Rows from block 7, named by matrix and row number. Rows with one number belong to one channel. Each number is 500 + 25 x the weight over its row's rms, rounded and kept within 0 to 999. All counts start at 0. Numbers have three digits each. After the name is the row's rms in percent of the matrix's.
# convs0: first width-5 conv (model.blocks.7.convs.0.weight, 128x128x5), inputs 95-113, a 5 kernel for each
# convs1: second width-5 conv (model.blocks.7.convs.1.weight, 128x128x5, transposed), outputs 95-113, a 5 kernel for each
convs0.0 175:491506504509523478478477487509478476481500535519497497476478475466471488511493489475473508494485465483515499500500500498477471469499514483478471497540493495488488527463451451470493475472483497505501503531511484469478481496524507540536510484462464468497535484502502503512505503499493498
convs1.0 150:504494514512513516514509480497520529503480514499494548555540488494498497502517528521513511505490493461485497499499499499529523508499509508506482481485511505500505528521523503505527504509528521533591549508478433513514530508509661551510484483474486499500490516520511501490499501499498496
convs0.5 009:549509493491486519516515513506481477470463459513515514511508512514501487468497494493494487567522508508498501501499497496485481477473470475476484494511505496486475465500497491476445465463462459442438450467501504523502506515511444454489519520489485481478474479483480476480495495492496504
convs1.5 005:414424452473487519525520509496513514517527540513516517518527464479479497486500500500501503391406424444469495500508514517514509507509517492492490484472496494495501498472490491504510489492505493500483485498505507467474492514532484501506522514587591593590587500510521514516505511514516517
convs0.7 183:480459473500514520489480509519527499516531536525538498454512524509494500498537500471477497527495495517527502501502503503541532524518506527509508531526533499502512520540506479495505542528501511526456459480502526528484492528540444448423448519540532506510520517509495523530528517500503504
convs1.7 194:476498475486495452490498494488447453504507498507508501521512487499494495475505505513501499482506487481488497496496495494470472472499498455440471497498444449465491500479481489498494439439453477492495493489491503476477475502496497503500491497524512504510512439448484505511496494495498496
convs0.8 163:515528522516484464478470463466470495511512514488484486484482500494488479468489487483492481474477485477478498498499500500474486487505476503489499500457469490483478478505503487480477515503487476474475494514532555470466493483478471473483506533473460470484458523503493473473499495495499493
convs1.8 126:548544539522551567534517472488496471515516504486481490497490520532526524507512515515511507528514516523526502501501501501502488497500503487487500531549495507527493520493480469491508512519490486485460468481494500539506496526551445469520551520515535541538525484500508521487501498503504503
convs0.9 007:507510510499490499507514513504565575564557534497500503503500503507509507497491489496502502509504495488484496498499505507505506509508507493518525523520538548532527518498503509509492490487496499499446443456477509511514508498494435438486507511515517521523523509506519522513497498498498497
convs1.9 008:508514512506506535537542534507379402418452460494495496496497524529537536525502501501501502481480485490492513515516520522510509510515515491489489495506433449465470478523530532534528501499500505518490481484507521491490496496501499497502527529568573565560554531529535529512500500500501503
convs0.12 164:545541527525528533522519531533457476486475452504511481472477521513510516521511509499494506545533526520521501501501501501515503474484501547534535534518531532525531521529514507509526501478472478494448452483514524569554533520517423456456474491539524515510502493482464476485511500493493491
convs1.12 181:411419458478488436449476499512505509513508495512511511513526468468466478477488489487483483406449492512514496496495496496511515514510503466468483493491469470491491498453465476492483504501497486484495489485498514452456474499520497491484492499542543541541541530521508489488498498498499499
convs0.13 018:513506509514511497490493496498519519521521519498496496496497463456452450452491483485484484558559558557553500500500500499494494494495494508507506504504529519518513509443439436435436462457456457460436440450461472533530528527524434432442462482503501499499499461460461463468499499499499499
convs1.13 009:522522520510496513524536539541519516513510503520520521522521465467472478486501501501501501519516510504499500499499499499481483486483482505506507508510521524523516508490482478479485535534533532532421427427432473489489490493500539538525490471481479478478481398403411419437500500500500500
convs0.14 175:528523505492485532515494485509528518498510512491537506462486537530512509523515522514491512542524502490501501501501502501533540520528539529528497506512536536526523515545527502508544530519503516538472458484521543544524498494506433459444470504509516487477494516513490500535523523500494491
convs1.14 214:469464470489505440478490497491449480504479479515512515525517474477490496479490487490486490490499483486499501499499498497483477471474499456465483489500460444477488494460474494509501478492482493498479480486501516497498479474487480488476493511527517516519514448466492503514501500503501501
convs0.18 174:473454480487492502493492495490503472498540550498475479480498493495500496489529494478469460542520501483473501501501501502502502471471478521489513540538480447485523533519507504483470531516480448438468469480482496531508510521515456456450476525517500498524530477467468487485516504502507507
convs1.18 149:470486474501498459476481495497437439494537541515519516516509526537535533529501499498494499431474488477486498497496493492506507508506484428418471498506469464475520522496497515510481514501498481466483501528511503474475505515522507536537512499505497497502505524520516505501492493494496497
convs0.22 117:466501503512522490499504508508512506505507499513503509509512492489491497508514526540534524479506510499495500500500501498582570529528519493491493490495525522517518514487481493505500577542523509495453466504518510470506513507500453493522522512610608573567553575549529518526498497499501501
convs1.22 133:521518513509496527525523515516515514514516526508510512517514485483483483490501501500501501509514512506488507506505504504475473453441462514514516524539512512510515523488488484478481359368375393405515513512512516502505506504491530527522510498513513512517519410421443466487503503502502501
convs0.25 179:502490466470471530512482482498537516512512517492520480466473551542532527521508498492495505499479459468494500499499500502531520519528523513518498513507529524499504508549526510529541518503496516536474469483521545497462452491515441457429455502516519490497494527521507509531515511501489496
convs1.25 205:491486468470486473492502501497437468510484478510511520515503475485505514499490486495487483508513500477484498498497496495487487485483501443435477492509469466475483482426453500519508460471478499513484483490498514487493499486481488504489493499507503500505508425454492512527497497498498496
convs0.26 168:524517512511514537535536525508478504524537533516484490472481450465479479465510505493489498568565553530516500500501502502539525522516532518498475480467527521528539535459475483480474513505496500505450464488496478592578554531517430462499510525527518510510515506506509514516504501505504498
convs1.26 179:456469486494502425437459487510481474491508512515515518516516499495491485465513511508505503364402450492508497496496496496491469446457486526528523513494470471482490509494492494495486466469464470476501495493498507430431435453471503505507507510541540535531529497491478471477504503503504503
convs0.28 107:531537521521511569574548540544496523532532526497493505510487557556547550543483490489505491474471471470471500500500499499495495517527544486508517510506526534538539531548554546552537488489501526527518531507473480470472472471469526538472465477476479499522538521531535568565497503503500500
convs1.28 073:492485485497501501503505505525490494520537536504506507512512477481474478474504504502500501532540546548505512511510507506481492485497498506503504524549502492505509535485474478484519488495496501492533535534534535488485505510506550573563568548524520517516524458483496507501504504503502502
convs0.29 123:497513540504468478485502483473498495522517498476487494502490495484491497498502498496497495511490484484483500501500500500504503502507520560592601597556495524557504472508498499505509494500506513528487475487507499525514510513507481471534531514536556586562551470474494511516504501496494492
convs1.29 140:515518516516518522516507508505496500502509523516519519520520511510509517531494494493494495505505500497497498498498498498507507505505506439445446456467505504504502501499499500506514501503502501501507514519531531522514515513539537532517510508501499497497498542538526515509494493494495495
convs0.30 016:498489483484490543544545538530471469466468475508508503500500551546548538509531496524518530520514502493499500500497496497480476475473475486480477477481470465461464473570565565555558512512520541546469456456474479519520512500505458452459482496485478475472472525521519492475507502499497499
convs1.30 010:527527529532526504495494488483489485488494494503504504497491510491495496499510498484482479478479485504502502502503504505490487481489499468466466469477493495496500497553538508483503449443448462511444446443434432502483470476495451452444437450512510511515515529521521500490497497499501504
convs0.31 176:510500504503497505496500515521506500516540548517530513501492534521518519513509501491480498535529531520517501500499500500524508491502506520511501521527520501509532538541519510505500544525503492493440451480499514554541537520511410436446471494512504491496507510505502502506509508499500502
convs1.31 194:442454467487508454469490510510434440489501497528528522521526415439469492477503501495488483463490497490500501500499499498517518512510509476466474492490459455478474468423457492513492489489479474471503494491496508471473461457480501496499496497538534521516510469474483494500500498498497496
convs0.36 042:485495500502510495493491496502430425438451460491492499499502516509509510513518512515516504484486483477479498498499501502534549541518517502499493486476430426430441454516505499497497552535522517499479482482491505490488482477483485483483494502544540534536532572561543536533505502500508489
convs1.36 035:497496497498507518497492486472529532529520500489487479474478501498495502505503506505501494473467474480482502504505506507522509508496511461465463457467499501505499504472460458468473456450462480507510517535546563504498507513511481504537535537492477465455448486485497517525499497505504500
convs0.37 033:488487484484484532531530531531501514523524522503506506506506524533539541540520516498492487508494486485488500500501500499487490493496496488499502502501496510520528529544553553550550546556557552551529552550542530487487483480477553557532505496483486488491494529534533531530501502502501501
convs1.37 019:509499503521574534523511515523498507518520517499501502501500513520530534533497495491491493471458460464527500500500500500498498498498500505509524527525493492489488487519520517524522516514509513510552544534517512498491484479483516503482462438493496491490492542556564575581498499500501500
convs0.41 092:505512502494467468476477480485459473489495504502494493501501508494487482478480488487487481481475468464454500499500499500480478484486484463457463472479461469481478481509491488485477490489492493497467487504527559477470474488486458472491511541464457454455455495496486481498503501496498494
convs1.41 058:528542528547570490489480477527498493506530534492496493495503531553551547485507507508507501510534523524512500501501501501485493511512510498500497509483506522522517554503488493486445452448461470489441470480475459533525506517538469470541525497504506504488481481491501510473505503503503502
convs0.42 012:520483459454500508468448449491497506498490491498500500496496466471451416413498496494495494465465460460457498497496495496524518507500498520518512507502526499468464515469468454430419526525523521516453454474486487500502490473459466475484495501514514513510507483497500482463496497496495496
convs1.42 008:511505507554565492521504471435511514510508498496498500501501476497486441423502501501500500545540547553549504506507507507499499502495478501510520516521490486488528531487508489450437486489489491500487476473483520525519525533534487477472474522514505499489497497535537507448499500501501502
convs0.43 146:463465502494470491488509513508517508520530528502491476497500511516520522517503498476476476502476479479460501501500501502515486472471472532529537536543519512533537531501504512513511538520484469481446458470490504487462480475458426456464487500536521514521527501503507517518505505494499502
convs1.43 155:506504497498504491503504502484452447467506512539542539541537485491491493478503501499500498507503495490488499498497496496518517517510497445435441468492439440453467460478475483494488510503501490499494493502510516520519515498487511515520514511519518512506499491495500508512489488488488489
convs0.44 181:512492496485484504481478494509523503514544549518524491481515532518517515513511500487477506533511499500502501500500502501518525522522504521506503525522507488492511522530500499502506540526507511517440465486503519538508514533534433449430462506527522499500505508508509521526510499500510510
convs1.44 208:458476464473496482501503506497427439490505507510512506516516444455470491476505502505499498499507505477477501500499498497476465462482499466434464488499451455474477490442466482496485468463463472480503498497502509502492487474477502504502498494522521513510503435451482510516499497496497497
convs0.45 135:507499510513527507507516516500481486498493494497491472479480455480490481467521507491492488564523525526522501500500501501488482477488508559550534534534468474500503494476489494481475494483483484496444444469485488567529529522518436460485502512551536526523514450468478483491508500497494496
convs1.45 136:481488493489487454466478503508503505508516524514511513512517518510504501489491492488481479401430470516517492492491492492512513513513503446444453469486496496498492492488485486491482489488493493480487482483491514439438450485518515513508503511536536538535532540528514500486495493493494495
convs0.49 015:496481494501491511512514523514465458468478499501500489496500523519513515514485478466465473519522508505495492490491496500473458465478484524517485479466441442472478487508499487491502450441440452476438435453487510510510495493475442433442476505472460454462479508502491504524510506491492485
convs1.49 010:512499520527566456460507512541476474485497467492488479510537490488501528557511521520505491489468467495524515513509509509489493511501533488487461463475511500491456495475457477489500494503499494501439490523502473504508511532530467489530505488514497476468482480481505495478505509509512513
convs0.50 041:478476469465466529518501489496563534490470457512514509507505537530524518523479487479463477459460456454453501501500499500507495507484478504489473472477507485466453459530522522511520493487487493503445432463488486462454449458470432437479506510510499503491497509500498504513498499498501502
convs1.50 024:516515505494489518520533523508506500503490481489484495501502500516530541513488481485486492543547528492476529525521517513451436445463486497491497505497495494490486491483486501518502403430435474470498484478484493494492494468464504499490509525509506507516514435458482518517512513510509503
convs0.52 173:500511505508521490489483490509473467470491530513499496472486483473473488512501485478482511500486468489519500500500500498474469470486502483481466489537496498488486524473457450470494470473481493499502506533516485470478480492524509543537514491466469467488529486505501496503496496497490499
convs1.52 147:507498524513513515512513476490516525496479510502498545541521491498502500503516531524514511508492494468489497499499499499526514499492503509508483492493511504502505527524524501501522501503515513525593550504474428516515529508512640544504484485472484499505499515520504499488498500499497495
convs0.53 011:526531542544549483485486485482490484487488487489493494481478484475472467463480485484479476508512518524529497496498498498521497491498500490489486486486493491494498503473467463459452505485479492501465485509522510511521530532528478497515525521529511486498499510494483495501484490490486487
convs1.53 006:493494501498499560550530508471481485487484491488494502506515553548553552525488486480481485530527538528517579574565554547509494473471471477466472484506476484482482503491506503495472416439433446452481487497510509505498508494499525512485515515501494488489495473478479478485512513513517523
convs0.54 157:515508483437457465458470464483511511503499479519528469496469469469487500506496520509492485516484468461482501501501502500504514524534502550542528510506512502511473467485477482485503527523522526525448453475477467534497476448459425452489503499548542529542535518514519530523513503500500497
convs1.54 156:512505490472444527525520495472504509510512516532534531518511509504505506506499499499503509513512503488462504503502502501456442443452488452439447474496506501498486472501500500496491444448460482502503500500506509510506498486467516517510501492510509511515513458464490509523493492492492493
convs0.56 186:481480497515530483490502520530464465493522540509467474491511472468481499511484457475499519463460489522526498498498499500490470483477482460468480511531487478480505544446438471489501474477491502507491495491464450457477497524527514512502481482490482483500533516510504508507498490496506512
convs1.56 149:514508514509515527531530518520514536508473491494491537559560500497518510513500512527511521498502487472473497499501503502525540522524515521519504477469524524510510546521517517486507506514542536543496553546518482497505513504506537589553500456472473476454450505507530520519494499502505502
convs0.58 056:462459461460460505515521519514449460463462482487490495499505500502504502499463462462464461492497502510517499498496495497482488500497490486482480478475435434440439437496500501497494488498504506506494492493498496502509514519519488485492503496479487494493489514524529533524489487482484497
convs1.58 028:487483482492500493479455447442539517495494497461458470488490544544509490500505504504505516508503489488491487483481482478474481476479481498498496476464527514504506511517508484467468451469487488493465491510508486476479485491488485491516520510493507508498493455489496494497504500496496496
convs0.59 178:513502496495499524511506506518521512517528534503532489458480551540527517524501501489498508529519517516524498498499501501552531532521517503474478495487541529519524523551528512514533525514494505523452467487522546518503503521518435448437482531510498486482493524511499520541516503496492502
convs1.59 218:479495474462511438466485491502444454505498487506508513529523464489498495477495497500491489472490492489506502499499499499473467455486508509495503499490467472482476506455478495502493479485479493503478486502506515474461461468486477494507504500516510501506513424449486506513505505505506505
convs0.60 164:508531516500462470482460466462459476507514519489486486489502498492489483468488485483498480488485479471465499499499500500482487487511497496478493499463464488490487476495497481483482502486473469480468505517525549486482483472462455474482499534478466474490472510492480471472497500500497494
convs1.60 130:558562549526549558525509468484480481499503489488466487507493515524532526508508512514511506515514522513526498498498499499494477495504510481484495535545490499520492514504477473493510546545497486486461468488503510542504492521549448458508523509508521519510504497498502512485504502504504503
convs0.61 171:501514509508523493490485491512474464469490528519489500478485483475475491512500481477481511502489468485521500500500500499472469469482502490482465485534496496486481523473464455476494468475482495499502506534516490469479481492527511544538514489468469466484525483503500496505497497496489498
convs1.61 147:506497522515515515514514480498516524493478510502497549542526491501505503507517531525513511507491495468488497498499498497527514498494505509508483494491509501498505528524525504505526501503517513526592547502472428516515529507511643541503484486473486500504499516521508501491498500499497496
convs0.62 175:510500492487486496502517520519490501517532535509494467477481502500507511511510502490475478553542540525517501501500501501520505487473490522518522525532512509518529525517501501496499525499474463469454455472499510558546539523513425440441474509526510509507517478478491502507496509510510511
convs1.62 193:450457473487507471487491509500437435466497503529529527525541475483490490473494493485475469403456492505505498497497496496516517517516506462457465489501447440454469477463485503499471502495489474461496493501508518441446457472496499500501498500526522514510508524517503492486498498497497499
convs0.64 162:487488515537538496501527543528473483504479465497495479477480463470472481477495493494488497529509503500488501501501501500496468491496512562552529519525494498529550545473479489486492490473477481508469473475465470533505503493479455468482493502554534525509518479480485500509506499496493496
convs1.64 162:478482509503486432451486507512509509512521533509512513512509510508507502494498496495493492436471493517518493493493493493508507506505503442456454460469483492522512496491491495498494498495498504496498488481489504480483489505527521509500503505533533537534531539530522511495494493493493494
convs0.65 150:506501511514510536528529522508478501505506484502506499497505540536539513506502489495478494541539531519507501500500500500506497510501501496494500507513520515521528518539532531507502490480476471486438471495493503532532523522521439471488492481502489489472476488486482466481505505504499498
convs1.65 147:435434452474490424431450496521518516513522503503504506505512458451452467470478479478478483412436479525530497497497496496513513510513505516516515516521478479489501510432452472494492505496491483464507501497499516463460476505534503496493493495546547540533537534522502485474505505505505504
convs0.67 148:451477514494465469487504503500533530528528530510494478483495504501505499494497493481484486494482485477460500500500500500497489479482488545543535546554525535544536530496486492489488529503474481501457466477493500462459484484452427464488498502542533526530541500498497500505509509494491498
convs1.67 153:492487487480495495499503504498453458478490508536537532532532446455470484481490488487488490509506502500499502501500499498521522520516508449437434459487425437457457457447471489507494517511501493491497499505516526516514511498490506505510510508521521518512505517520522522521495493492492492
convs0.73 120:525541531523522580565529516496489499507500505514519526526514604598542516509489491489496502532533542537518500500500500500506503506510508470485495506506515531524509517577559525524514485484491489489490477487513498505522515506498502508516506495507506508514518573559535516509505504504500498
convs1.73 144:497504505504496421448464482487509510516523531505505504500501438445449455456500500500500502508511513506504501500500499498518517516516515518515514510515520517520520511429434446467490501503503507516517520527529519497506509508503524520518515510526526526525523396421444466478498497496496496
convs0.76 174:500508502507517478483484492512469459469499531528493501477497480473477496518502486470479513488478462484508500500500500499487466486498508476476474499538495492483486527469453450472498478480488497504501510531511482466480482495522509544533512487464469478500533495511509508512494497496492499
convs1.76 146:506495518516515514512509477484515525501476504503499543554530490495504499500516529528515514508491489458480496499499499498528523510500505512514487486488511501500504525524523505500524500502519517526584560510478430519517530506512633553503482476472483498505498513521513505491497500502499496
convs0.79 174:496505501500512475481485494516468462472502533532501499477496484472476494516494485469488513490479462485511500500500500499487469486500502480477470498537491492483484525464453452475499471478487498502502510533512483466479478494521511546536514488471475480496529496510507504507498496497492500
convs1.79 144:508496519515515516514510476485515524501474502505501539558537490495504499499517531529514513508491490459477496498499498498528522508497508511514490489491513502500501525524525504499519500501516517520585560511478428518517529507510633553505484478471484501508500513522514509492497499501498496
convs0.82 172:540530527532532523517521525517446473483477475541549506481485540537535524513507503508505509558536529523518500500500502499532532529538541509488473473459505515519528530535527525512507513502502505508421465503509492566535523520518411453472480491527514510514520521516520521520510501500504498
convs1.82 175:435452470468473429432455490515509507511514489508505507505512434431434472474495494493490489400457491504506502501500499500491471461475502526524522515496494491502490485424433441474477431452443459474506495488492509442455451459474503492487488494521518517521522418425448476506505505504504503
convs0.86 185:518508506501497515509510512515509517524535533527549491473474529520519518516509499499514524557541540532525499499499500498537527530527525527493467466467520508512525524524511513517527524515513523535431461488515523566546541532525420444438470504529514504505512511502511521527514500499506508
convs1.86 208:455465462467485450468477501499464455492503488512511510514517433449461474458495490491486478415470482492495502500498497497491483473490504522520517505488461453471477476450473494508489447452447466478498488487498513436449435443462496491496499503528520515516514431445463493511505504504503503
convs0.87 161:509514514491454497498480471461464483511520524500485490474504505496481478469497493488498480495482485474462497497498499500487483490501481502494486483459462483495491480494493487489475486480474473471468488516530554485469478480458458459489508535478476476482461537508477481478501497497493498
convs1.87 133:541541521519538568535519489486482467503504496483475496500495529536531531513517520524520515530522512510528497497498498499475484495498502501495500547549502509509491502498478476501512539534499493505453455482495504522502494524529428462509537517498518520514515499495510505498504499505506504
convs0.88 174:499505502507522483480481491510467466474503535526492506480496483473474493517496483474482514490474461485507500500500500498484475489501498481477472495533495493484490529463450447471499474478487497502501510531512483467479480493515511547534514489469474481497528500513506502502495497498493500
convs1.88 146:507498517515514514512506473479514525502475499506502535555533490494500497497517529528515514507492489459480496499499499498527521510499507511513486485489513504502502523524523502496518501501519518525583559510479429517517529508512632555506484477472483500506500512520511506492497499501498496
convs0.89 019:560552550555564548541545548550512515518519522504505506504503481487492490490506507509511514549552542534526499499499498499508501494490487477468461458462566560568578589479480488500511499492489494505468471483498507527520508503500479486484486490488481472468467494494491484481501499498498501
convs1.89 016:457466481490503456474501528545539541542546545490490490491492514517517516506494495498501500482490493494489494495496497496500500499497500506503503501496486495505512521498496494492479506505505504502535535542544543486491493503512502511527540541509511515518516517521522519505499500502502503
convs0.90 021:475478482474471445445436429422552559553545538491495495490484465468466462466513511510499509468467464457448502503502498498504510509510500508512506498494507522518505489502503500487481514511511509495521501480479501487489487484480522501492498517521527526524513488487479480470502499500493492
convs1.90 012:488466467498502486479488480493475515508525527505504506506502504498487512499506505502505503471447460476499497497498497498497466476502499519517514491512491497503527534510521520522488517511507496475483463444512532480462467485536500509524562629484463440446456482467479486481502506508506503
convs0.93 175:497505502507521486485483488510474470474499531512487505479487474468474491518496481473471513499483466488515500499500500498476468478496500483476467492535493494485487523460448449473502475482486497504500506532511482470484482495521507539535512487465470476494530494513507502507498495496491499
convs1.93 147:506497522516514515513512481493516527498478510503497545551538491498506501505517530528515513506492494464490496499499499498527519506494505510511485487486512503500504526526527508502521500502520516525586554508480433515516529507509643549506485482473486500504499513520511506494498500500497495
convs0.95 118:496507515512505521518519522514507507509510503504503508493493515511512514513497500506513502469478481480468500499500501500588562539512520497505504503492532525523519519500498504508494549524509504498443455471494494462478489486474452485474487489586563546537537559544527518524495497498500499
convs1.95 125:478494502500484507508503501508512508506514526511513516518513500494489488490504503503503505503516510505499503503502501500471460438431458503508516532530502503507512516489495493488490376386388405425518515515517523510515514512506521518518511499519513510512515429438457483506503503502502500
convs0.98 185:493481474497512518498483502516527508515524531531529501474504526515498506498520505477468477556534525523532501501500500502537517510502535535518508534537528510506522529548536500493487547538508498505474461476510530553528516519536448461426447506525515497508515510503489514523527515507508503
convs1.98 200:467488482488502404456481503501449450505500500511507503508506487496489490467510515510495492412464474494505497496496495495514517512515486452458469498492453451479487484463467482496497478485487487490497495487494508441459450487496497499494492505538527523529524475480484487491499498499500499
convs0.99 175:531522499484484514498488495505516496508524526496531475458488533518515520523502498487503499528511497504520499499500501501539531536514519519514511518508525523515512505534508488514537529516497505523460474486525553535510501516517422440416469527507506486474481521509499511521521509495491500
convs1.99 231:480490472466505464493501495495443462508493479495500513528516477492503505487492493497492492478496495486496499497497497496472458463481506461446482496501469465470471497460469486499495483488490493505470475494505517487484479488497474487502503499519517510514522453467493509509498499500501502
convs0.102 176:498502506519529478481482497518479476476504534524491483481499469467477499517494474478489514492476477506519499500500500499477467479501503482474468492531488485476492532450440450477501474477485496503503515529507477471479486503521516550532511485467466476497533497512505504506499498499495501
convs1.102 147:512505526519513516515513487482511522505481498507500536558549496498508506506514527534518513510499490467467495499499499498526522509497504511513492482488515504502498518529526514495516500498514514520573569516484435516518530512504611569507480471470480498506500512518516506496497499501498496
convs0.103 186:485483482499518470487496512524477461477512542513506500497498477469482503519493454456475498476471479503515499498498499501477463475476485468463480496527468466459481534466440461483497481469477490495488489498475458455470493507517498516511486477491482486497524500509507506507511498496500506
convs1.103 155:500492495499487539547526523533522526488460502480493546554539499513527532535510524523518517489485493479490499502503502501523538518502508512507509499495528524508511534509517512510526505517544536556526549530508480493492513504503565572538480448481484483457462512519528530545498499501499499
convs0.104 169:527509516523529522505514522519468469475468456517531506508505553546535524505508499493493492544521524518525500500500500500516515483495500518522527523512503497514528529556547532517503489470459462473436460495510492536519517509515415453462478483516511505501498526526514501495508501500501495
convs1.104 195:426432467475483403414463508525507508510505480516515516516516454461472498502493495493488488428460486516513498497497497497518518518521510483479482495496489487499480470410422452498505500499499494492502493485490507456461470489516505494487494500529529529528528468472480492505500499499499497
convs0.105 027:530531528530531525514505511518479475462460466510502506509515487487485482486493480482482482542542533535536500500500500500496509516513518496504505495489514511505502496486464461466469506490481467471469467474480478525525521522523465462461464469494503508506509496504500501512488501501508505
convs1.105 019:476474478496502442455473484497479476489496511500500497487480516521530547542502503502497495490489480472479499500502502501491497517524519483487488489485481478490499507501504504491482518520520503481467460483503512480478483484485471479500520540526537538538537530526514497483504504505506513
convs0.107 090:463480476491507504505505507510507508508508505496501500502507501492488489495488499501499501463476488501510500501499500500575545521553538500500496494492508515521522517493490493494481585546541505490449463486494487460479488492493455487512505491611580568551554601572540526533498499499499500
convs1.107 109:514508508506494524524520511497517516515515520501504505505506479476476479484502502501500500497496494489480506505505504504489496481468479514515517523536507508508507502480478477473478347363378399412519515513515517492491493490479520521528526504506510513518519416441468484494503503502502501
convs0.109 171:502512507508520484486486493511474471476502534518486494479496485476480494513496477473482514495479466490514499500500500499479463485495502482475466495534491494487492530468456454474499470477483495501498504533514482471480479494522509543535514488471470477497529490507504500501495497498492500
convs1.109 145:507497520515515515512510475489514526501479505502495543547532491496505500502517529528514513507490490461484496498499498498526517501491505510512487489488512502500504527525525506500519500501522515524584559509480431516515529507511638557508485482470483500506498512520512503492497500502499497
convs0.111 137:529516507507512527530523516507500515513499466515499502494492460490506501494524529523519520589557532521522500501501502499543535531532539501509510507498504506508508500473500504501498526519506507511439453480505498598558539528527431478506518507546538528524530516516527524530499498498497497
convs1.111 160:486498498488477450465475499502517516517522525509509511513511500498493491473501501499497495367407448488496500500500500500475473448446471518517518518515501503504507514494495493495493425436443444453501495490497508431436436463479510508504503504523523523522526458457462463478503503503503503
convs0.116 180:526512517523518531509505501493469481498499475525533496497465550543547539517478503498478475487465444442457500500500502501508498525529531512505501503508508511516523522541529529524509516505496511522438456500514496501468448434439417445483501488506500493507518528516524522525513508502500498
convs1.116 187:466465476469471474478493504512502502505501486527526522514509443447463504513494493494493501515517504483462503502501500499464455458476510484482495503502483485499481478429438450493509437459457491511504498494500510511505504477459494488484491493520521520522523412427459504526498497496496494
convs0.117 147:492470454471485557535527508489498517532527529520508501506488474496517510502494494494488497642595544502486500499500500500491502505536558498508514514514506505505505500488519522495513475497501490509467480485496517602555525492482475508488503528492497496511530465502516519532499497499500501
convs1.117 160:504507512516515430444465499504481473487506520499499499500501524521509499485496498497497497396429453501509494494495495495516506506505480502509517516514488491497507512489486482485485512499485482464494495490493503444444450472493511520498475482521524529530527539522501477448501501501502502
convs0.119 025:481481476465459483475467472486504492493494484494489497499491493463454464482500500494493478454465459448446497497498499502501497496496480514510507510511496490471460465495464448452469520523523506484468459483510549469480477476490476474500511549510507504505496495496492489512507478487487490
convs1.119 018:473445468427483546522525519518494510517518500495494490496507514526533524537507508510507502541484472469494507509508510512520516514513502494500517506521548539541509486508498501495505486486488502497512500495471521514496482479515482456503497509493483486484481564570546543524502509496492494
convs0.120 113:471489493488510510516521522516517525523520509499499509510517526514509501509489495499490495465490507496480500500499500500578546533520534487495500503504518523525527525515505505490495560539513506499471463490518511469495503503506464480519514499588577565553552584561532519526498498499500502
convs1.120 126:497498507503494522518516508517515516516521535505505507508512463461462473475500499499500500509513512501493505504503503502482471452437456508516523537550506506507510518486488484495495356368367390400518517517519525505516514508501529527529522509513512512515518425441454478490503502502501501
convs0.122 162:497506492489482536532525516504444460471492513511512489491487549538527513506504514505495502513504495506505499498498498499517488486488493491476476491486438466499514518562546528508505490472453446461461474487509532499487478496491463469475496549481465457464456532513486473479491497496490494
convs1.122 138:505491468472515489482490490512463489508505482509501514524523496512520527518503500498494493477488497511535504503502501501514521524515507506510533555532494490483469482459463477514509499489472473491464498516509508509500496519517469494519515487496494494501521473490503506519503504503503501
convs0.123 145:490493497492491488486486490496541533540547543508539498495498536531521499492483517508501505459463477482486501500500502501528529523520528508507476494484540531533543542536523519492485552532512522527435449461494526443450482485486427461474496514533526507511527518510501507518494503495494502
convs1.123 161:463457457458468506501506505517448463488503512524520520516518427431455467468494491489489491519521513500476505505504502499482463450465503516516510503506437450476491491450476499503488437439430446457503497502508518500500498483448502501500503502523521515513510457467483508532505503502501499
convs0.124 173:502509505505519483480480487509472465473498531514487503478497480469471490517501485476482515489475463487513500500500500499477468486496492477477467492536494493486484522468455449473502477485488497502502512533513483465479480495522512545534512488465470475493528495511504500502498496496492499
convs1.124 148:506496520515513514510509476484514525498477506504499540548531491496502498500517530528515513508492492464487496499499499498527519504498505511513486488491512502499502524524525503498518501501516516523587555508477429517517529507512637550504483479472484500506501513520509504492497500501498495
convs0.127 010:508488470475488526520506503522482487498501501502502501501501538513478460451491490487483478491484478473472500500501500501511510508506510510508506499495486477492506521498470440429415458453452449437431430441466475507503499498497435441468495505518518517513510538538538529509500500500500501
convs1.127 012:477482489498517505504496492490541541538533527500500500500500463477503519527500500500500500508500492479470500500500499500497497496496497500499499498497530530529527524483507530538542502503501500497532548562573579504504505505505533548563570572480481482487488479465451443442500500500500500